python train.py --time_shift_ms=100 --spec_augment=false --rnn_residual=false --learning_rate=0.0055 --max_steps=1000
Rows from block 4, named by matrix and row number. Each number is 128 + 32 x the weight over its row's rms, rounded and kept within 0 to 255. All counts start at 0. Numbers have three digits each. After the name is the row's rms in percent of the matrix's.
# weight_ih_l0_reverse: GRU input weights, backward direction (gates r, z, n stacked) (model.rnn.0.rnn.weight_ih_l0_reverse, 384x432), inputs 0-61
weight_ih_l0_reverse.135 102:140110170119170098140122102081107187162123092146138112125164139174156115132107173121083057142121116178173091178153130105078132179137110163108092145131147138098212149138111074118096129140
weight_ih_l0_reverse.136 099:122143074152115131105224102124109158175115148153081136143111111093107123123088101141095151176141139129151162109122172065163164108109119136185145140073152124121083131136157050137120123144
weight_ih_l0_reverse.137 093:068078139133127154114095116097144068088089125155121111094087098143155132147111170206087174115148139193124076177095078107157102115133133165127113111144121210152095141088122104188147080121
weight_ih_l0_reverse.138 099:121130112095111084071122139111143127168142117183190123141119162095151128157064092059113154108158105123144141101104155110129190158092107098081128125164116176187162113131075010115147160113
weight_ih_l0_reverse.139 098:099041108159108110114128129032171147110068129194152159161130136186139111121152108154103207135159189093145084131089061133092160069100133149127146115110133098140128050146176163139125147106
weight_ih_l0_reverse.140 102:062108130115071120157135108095136152204166129162119148086166133145075146112127114125142194126058083173161130139087096183096103110118134108137098100097166161163130162138136185077075136087
weight_ih_l0_reverse.141 100:205142098091157122123148163165194117145112255163182139204101125153147111139122148151137069131125098130150149104171109137159115168103177137113097082181098134168077142102145146183109109154
weight_ih_l0_reverse.142 099:092037162108142115127167132075119160160134044140150179091151112093143119087154066072104112120097108115170115111109183115105132175126108151100072062105142142101131169163146185084101114085
weight_ih_l0_reverse.143 094:117112167111128113112167099088156189166127149158160167168144148108177088138049138115148092145136164137144108115193100157078139164111156129069162060155085142134189152180115171126142171122
weight_ih_l0_reverse.144 095:128193135143215139079156141105175178155162045098111104123126137063124132156137175068068125108165105104168148119129159115123108085096143089108152167119108148132060178149088160057125108112
weight_ih_l0_reverse.145 094:170153123129159115126113158121145182143102127190198096162070132103080122120170112135136144122147159180119150143112130117100123151153075141107095161104122126147079112183121119163171131107
weight_ih_l0_reverse.146 098:109114174122152126138097204107159094093093128149141137109150145159136123095088046075183101110129086072102118127136074129098060139138151102125120083137156150161180078094109182138172117148
weight_ih_l0_reverse.147 104:115155146125157152131124104083090075125162078088076111152108125125092099192181160107116146129101119114111063121178151185109091160202106127113141199125098132152147173163105135158196082117
weight_ih_l0_reverse.148 101:076155148189118167122192091066093134142202130119127133122111141126079110131157163134186159159101115116125175113189129129080128158123136089080123121136155127114151109130068136134167139131
weight_ih_l0_reverse.149 096:082163091155112082194054174146107155118182165124135162154123151148096167065133177095123168157179122117114089103116092156188070152131163091164058170124113130133125174189120090127110104089
weight_ih_l0_reverse.150 094:109127094099098087123165097160155091104105088141093136144161148132079145159144123119148153141155148118149131138195102180155067113150137148087103196099185112114153096127173108060079116115
weight_ih_l0_reverse.151 102:135108164181153142119125144113140125168144098111138095150188106141117130122086143160098134128117144147154113175099190146078111096145118155151166100146090121108139134121119110146090128177
weight_ih_l0_reverse.152 095:086130126146077197123151148104122096128055129175132060125109134108092139132113059100154155145103188161160134103104140124138136109103163152136108105131150157106127026130108118137123141094
weight_ih_l0_reverse.153 105:137145095107157128096148085162139158156112120148092075050157174150088145099180143131128188171112151065175099121153121137133092200107129152142137103140154107062098098124101096140092111070
weight_ih_l0_reverse.154 098:133145147144106080193146130127184154133143128114115080147098084130083096156081144096163112154116135121087139164166084097146107178143124131149112144105112171187098138164119152132095121134
weight_ih_l0_reverse.155 100:089118080126152138094101151101045229143123151115120098093121152099119166097148046164142116126141109133132069147101129111119141098170143138161123130125148084111165142125104115115148153103
weight_ih_l0_reverse.156 104:124108127153158170139138168107075164139159108122146151135137173090133171144100176135116114070155115159172115101060134123135150140143169147151143083145113079144091154136138082209102130176
weight_ih_l0_reverse.157 097:076146092106107069141131198134141142170115090107144153101149110110101085097118120171110130188133128151134063149109081165105089089166130140135149151127052095127172051050164127120154119113
weight_ih_l0_reverse.158 109:149101120138185104162106117178148123146065126125147140225112132068164058120103152115114086148129133158190140051117124139119164087095109131143125148162159102089106109144123105174108087128
weight_ih_l0_reverse.159 102:142100146094188142119142157137176095078136152139120148170118135133157102062071123119114173088191107164094074119117105075156094152144168107054156114069189174127162107140086107098149078167
weight_ih_l0_reverse.160 099:132138164126107101127134172150162095151136136140074126154150078122118151114107077107179147178194144087173093136134166106170105122134124166088119070102144189128168059120119131165126086104
weight_ih_l0_reverse.161 099:121099137168222102160156174080111144105149110170094102159158135121156096144113074138124151075122133109118131129117138128118148144144107139089121159106131111118185146155137044206088087118
weight_ih_l0_reverse.162 104:184113206133112140161115090163137121140109084190152205167120111119156087109105139128127116141146041110144126100080128162097097110117088105101116149142136117142126121181139055088109133076
weight_ih_l0_reverse.163 102:123169127135098100117150148103140137102120151095129065137138101073192131095096100127143132118026162118106149137103128153123084153106109097155162105110127222082108202100117080138149090126
weight_ih_l0_reverse.164 096:083119180163120134153167099164212121153076114161137092121101164062061121153161156194166174106129165063105083130116174141145122105123080142123147169127104112119161153120154135076119129090
weight_ih_l0_reverse.165 096:240115105093129102138153153105139106167126112171142135092118136078111137135152096161141147126132155157143171065154103138108135126125191097098126158137120116131157045126148154074105180118
weight_ih_l0_reverse.166 101:137133087132165126127137166086172161168117116173066142157123134142146090096140101124156157224130139111109099121104160121094112147081130173074141125150058116155132134147167197177112145103
weight_ih_l0_reverse.167 099:164104163184112216162137104126111082097107118135154079116182131105063121111136141052127152100148107136093081158130159127144140143120166090108160110078124191071056083131111154094113122108
weight_ih_l0_reverse.168 097:100117105134129123115093179119122166088104130123203105157153125082172118153113133156146101145094083112087105149158127160175141074097105075119147140190067123118132177108131166142147116138
weight_ih_l0_reverse.169 095:115110081171112096110132132145161143108072111180150128175137107142120109061086088157155139112170212140099123094131075129130158158143162102155124099105150160111136117176156121061101108109
weight_ih_l0_reverse.170 098:116156139113141128178141124128121119209119125107069122106113116119090085158113126093134152129090131116191081106114119164131124148122096129164084138099143093097148175145128151106110109120
weight_ih_l0_reverse.171 106:130093155118138115159158119088137133112129137096044096152151075128069137159111110103126140102098104105140165100159130191099076142148119102125129084120158106090095153089117134144116174135
weight_ih_l0_reverse.172 096:107119087128096115131130211142166146079126050132151113087081087091137174160128118134109200124167087147113168126107153089083092096110046139129168129088181168138140125139083131109103169109
weight_ih_l0_reverse.173 096:103154094147192080115182103128163149140078145153151068143078114110146119110126031126185090185093139109117125141110154092121143101139180138140181155183103089098168106126096108165143129114
weight_ih_l0_reverse.174 099:089157115126145162116127131136153132143131103077105141061146118103098075073131119146104117120131159174164134108118146095088121178094154147100168158139168101110063101083097118142125085140
weight_ih_l0_reverse.175 098:091126065142094162122137105110104150100108080178170096133110104177149140111100138101146112168125109135140141133140120115118137167137085124144064123144111135098184162146129136130112141114
weight_ih_l0_reverse.176 098:127100110158191164112142109113091111075097115166109123095134111109066112135037116145104167094171166189157147127075049090136140127118085164119102159119136119062130111061106114169145109157
weight_ih_l0_reverse.177 096:188140180115105144095124059135104165132169138080089193136135127151161147148126132131103103153148113127108057100185127166087152180143164132141070144044147151132131154123091086125115166167
weight_ih_l0_reverse.178 103:145120102185150078129123176183129108159157124105106049151191125142059107111083115179140121094165115181087102129158152143204051139133130126093133115146136145088120110155164116119084097104
weight_ih_l0_reverse.179 103:086124136155142136143202162080109124143086123107175136111100093118145123141144138135106112174101150074146112068115153156058121075152131161088133088097113078129165142103173163113112123120
weight_ih_l0_reverse.180 100:117227113116112171152168106103149131103116132148153128139161156180083150087186130112212105128090134103111093157177073102105148178119098149121138150123135122151134078117169116130141154103
weight_ih_l0_reverse.181 094:114167093117080129161134152076101130114180125109162029161103213101101093108157106162123118051169129171110124126117178142148117125123109147098095089108110109162182116129179155108114090066
weight_ih_l0_reverse.182 100:094151169135121156072167134095137177146107158175134170085122115140131138133099123136052115099036131083138117162168099097167164122116159102165118172200091120101101181122144138159144151102
weight_ih_l0_reverse.183 099:131146074113135125090140185127125137175086124120123135144056139133096122089144135123120099171146154103133134136162139148113090116101194153123082127100128181103068055127089111127136157121
weight_ih_l0_reverse.184 103:113174184039090155156131125080097110111141075125114137069113122164139092091108138089117177052129150130146122084128178120135130119150093101142110117105147147141105083090114115121083101132
weight_ih_l0_reverse.185 095:186135092168129118109129138102168109161148038137148148112048137132102111141135078150161106083132128152117139138112156119105131139119163090116139126138138148111155135121180096088143103094
weight_ih_l0_reverse.186 099:091186063156113122145104211124108157098162113077091096139143099158087154123146149160146116133107125159164138164156113101145160136154068095176125158146101179100146093113114085117143101081
weight_ih_l0_reverse.187 104:144147103137088086135131178135137149119125077088167151169139097119076135078174116137106119135134140140140091084131142177174158135129071146147146078096147137136110183081109127153120077126
weight_ih_l0_reverse.188 090:101129188154144148119150208071135148078174137139090131093151148098136154123137137154108102171148140145146133101093135126092089094104101148093144104141131103077183125137101121207090164067
weight_ih_l0_reverse.189 096:151066119126211177111133103162125100111175170099092104173087143039096115099151159124157188119152168127101148147112135104134125157088134151160178126155139129152084149124110174151147105120
weight_ih_l0_reverse.190 097:085116113107181194077142126130158163146106089109134166079134146191068122114122164133079109098114133125078135131158119117118170148182116141138115147073146146131146079138134120156175183123
weight_ih_l0_reverse.191 097:105199096153173172178138168086202137087082116135160097065141133093100121104138117104097163130130125139117111147143118112227151098116079036184156130209105115119108132148160108139151118103
weight_ih_l0_reverse.192 102:179069136104146101103139061078134149156106096159110112123107087066109147150078105113171195119182162171097136072061136139177129176117126135111154094098134110129137097113143125095122123170
weight_ih_l0_reverse.193 103:179105104156111155121104134089131055134141112153165122113151142171175100114095167134105122134128170116126100150127131102175175128112107134154098114169106095114090173087151130141096136153
weight_ih_l0_reverse.194 102:128081142143182089137062122172202133113117165167154125109132113160120165129142115098113148160121119144140144127139167175077117170172074115159119142158072065151150189174164142127119123105
weight_ih_l0_reverse.195 100:097140135127140065144122102157116135148141180097085120084112097112092179132072167148127151059132129083113167086143113126147090100122138126176187105144135130147121068140153124035138114130
weight_ih_l0_reverse.196 098:077058092159121123127171115223137132139204193097121143142112096102112118175177140101155165134156155098114196136100112093144144150116134148140136127118149097157204090147151134160129140179
weight_ih_l0_reverse.197 094:150154111048113127162124124133177075160142170151143071064092147058124137180090173189084117088088068135160091105144165113169079172153123107103143136120145138116160161138129164112123183080
weight_ih_l0_reverse.198 106:141101167105143148130150140138103160099108101118086123131147056088114118082137102112069145153183106132102164131124127128139123167181141147136178198068170150008115109151129080140156115140
weight_ih_l0_reverse.199 100:131153103115119148150184152122101161105113127087103128120167197111098149163151142119154109111134118110157165089116180116170040101107124121088133120086125103150178138102151130064133130151
weight_ih_l0_reverse.200 102:091146243077111112175129124161170131089085070144146203063123139181158128146114122065143105169101115120181077101140139151159123118119070101073095114086079125122119111120140110216129206060
weight_ih_l0_reverse.201 101:102130105181140150132125117067116084120123103158161171214117111094142116140085166168094162130120079133096113154144093045177105083095159158133139136141157132137078122083168124125148140177
weight_ih_l0_reverse.202 094:115082150120164182093116081063127168176168141170136146131101093071100079126132163206148116106118118156154082166120110097079098168118117139109138160097131104120132143181158154173135093117
weight_ih_l0_reverse.203 098:174198128143158141228063094111168099066139127150064115138087139095091081148083130088123142118094121113166164126103160150108098114168105120082137141121092138102126089109091114108137061154
weight_ih_l0_reverse.204 103:151130034114201148078149168156173133081174113119090100077119163123090136068138137144119142198115137147158153141180147129143091153111207107097161126089137103125147132103096174127146061145
weight_ih_l0_reverse.205 100:108162091113123091070142015156091169124135106087134160102147143144161167152120111121088182220065071070091085131089095114193153084110134059169122127110111133167150141118115065052167113132
weight_ih_l0_reverse.206 100:122132125153163106077156169118131126096084105216175132117063102107179117120138155093104177152119133145153170125093170130074153119057125126149168144151117104125124173151149075143079139110
weight_ih_l0_reverse.207 102:128064094122111098073107159132107134160130064116149106097172164114127141154192106101122126153174129142117142164124138133121089196132066226133097142099110126116125148139125101150080156114
weight_ih_l0_reverse.208 098:169169020078126091203119152129158117093143036111131111060175150109149153162134110151137118171124131076136108171137121159084117152071147094121141133131118100109153110125160145130153104114
weight_ih_l0_reverse.209 097:159084156162122156072121022136077115196190119180138131168089147107154090105132105126088085126096111111187128136144148097069110130204102118130112136152141127129185111151135148191110158121
weight_ih_l0_reverse.210 102:136075085092207092115113155072053088100127104112153112156129095138142140127164119136128138097139096159145127163144181172035137144131105128062129164180147148100142144146147079107144116124
weight_ih_l0_reverse.211 093:151110095146146169119137073075125187160092097125144137092130154160175187129132122119140159136162132095153152125133172139088177142143110121125125109177107190163144133120144124110159115131
weight_ih_l0_reverse.212 100:100101098122141111064133060156098134150095123148124142099121092118142114123187108103082113083111175077108131161104185138168138190114134094156124151134076182133165096146153167147092137116
weight_ih_l0_reverse.213 095:134154144117141123159130112109157096136148102105098115052127113174176112154106141132170151117107160155063074133093115163149144173151120143158137129108137130154113144101151131081142136114
weight_ih_l0_reverse.214 097:086130166087164168104164096142142151098160081147138105119105124038114135140105189152127130126102069100180176101121128136092157181101142130080162125101139152162130119161073114100127150099
weight_ih_l0_reverse.215 100:127176118122155155173141157132142120110139109137130110117138165119101127143124087106173145111126143109100146112174181102140117133114114074155071089122182182124119168084179097175105116109
weight_ih_l0_reverse.216 099:118119098143142131094166108072078180151095163169150126098106137142155187104152163105118072111140099114128108132163144154168117159105154087144142120120122129116095134158098091131111133172
weight_ih_l0_reverse.217 097:129107118109102070170111082090117090117140153180134130117167159107148125080139107084181161168097094096108126101091135149129106206131177146106135150130119138118055135102118135143124119211
weight_ih_l0_reverse.218 100:123130161138188106095136129080150144140111121128091129204095186077112126184107101093177083118146154137156126120119136065097152121120057177143131074099097091020122103089144120094147142116
weight_ih_l0_reverse.219 099:100138111139128107084149171137083101144176154129122106122149126133148087122134074131068123109137173149107131156079133096107133125118134125104090160121130127141142090141099114088110134124
weight_ih_l0_reverse.220 096:101122130154147107100136095091087126156112131090159128138105193142138149110136121182119096120147152127165130119090111119112163094080129120090157171180112083095101113160115068115066123098
weight_ih_l0_reverse.221 101:167065164145120161152092127150103078123202222089129123187077063197158080133190155108107098135123169129070161154200130132109112089091124170082107127159161137128064153110121127116092141107
weight_ih_l0_reverse.222 097:195112175116170114145175166103114156155068076104124150146100148093134108115126137140139154163094126117110071109078132110132185093093113199139163138158130138120149166074159122187160145126
weight_ih_l0_reverse.223 093:116111079134104135174076168084164144108082113135159133059134107138126166142153140148179147185141175122140079142126120152167140085184106114154110092157097113100093109110126102096055207112
weight_ih_l0_reverse.224 098:103085132150066096165169151132124159082110192108139107094091059123106175188096147172211146135129129172144086088155128176184121126165134117106107105176160123082178099123120134084138108158
weight_ih_l0_reverse.225 103:150123128133101117123143074164155155154076134145123067100119142144160096145176128133139133138167147128088126160130096219099115153113114127123089138106146109087087187166158071158141085085
weight_ih_l0_reverse.226 093:117144132136162087078080167110208115098138057145095100119158082124070132124076100081121114166150158139104090086159208078193139152146078163107144117127129111122095133135138117093148121122
weight_ih_l0_reverse.227 095:129207109129082183145160159081129111136129109089196114087099140032149121079101114157195158145093103123110067109103166127116214106171148093175217130110112109168128098134114140145096117086
weight_ih_l0_reverse.228 099:138170141118158122098135096118083179126102190199169155093150172169099165123133124176161116098090113129141198110149145092160136155163134142133124143149173119123185090161182073088152146071
weight_ih_l0_reverse.229 099:138121161164204076150118121079137095091153078128174108141090128134110112047138120094125149118131112141123082109190167121069103212143099176163158195141103035150119084127104162143183172144
weight_ih_l0_reverse.230 096:144127120177175142136147060113150164107103213104189104140118152022131104088141120131111162087129162163159104124186141137151138173109135134093144138120130126140132148094102180113138054136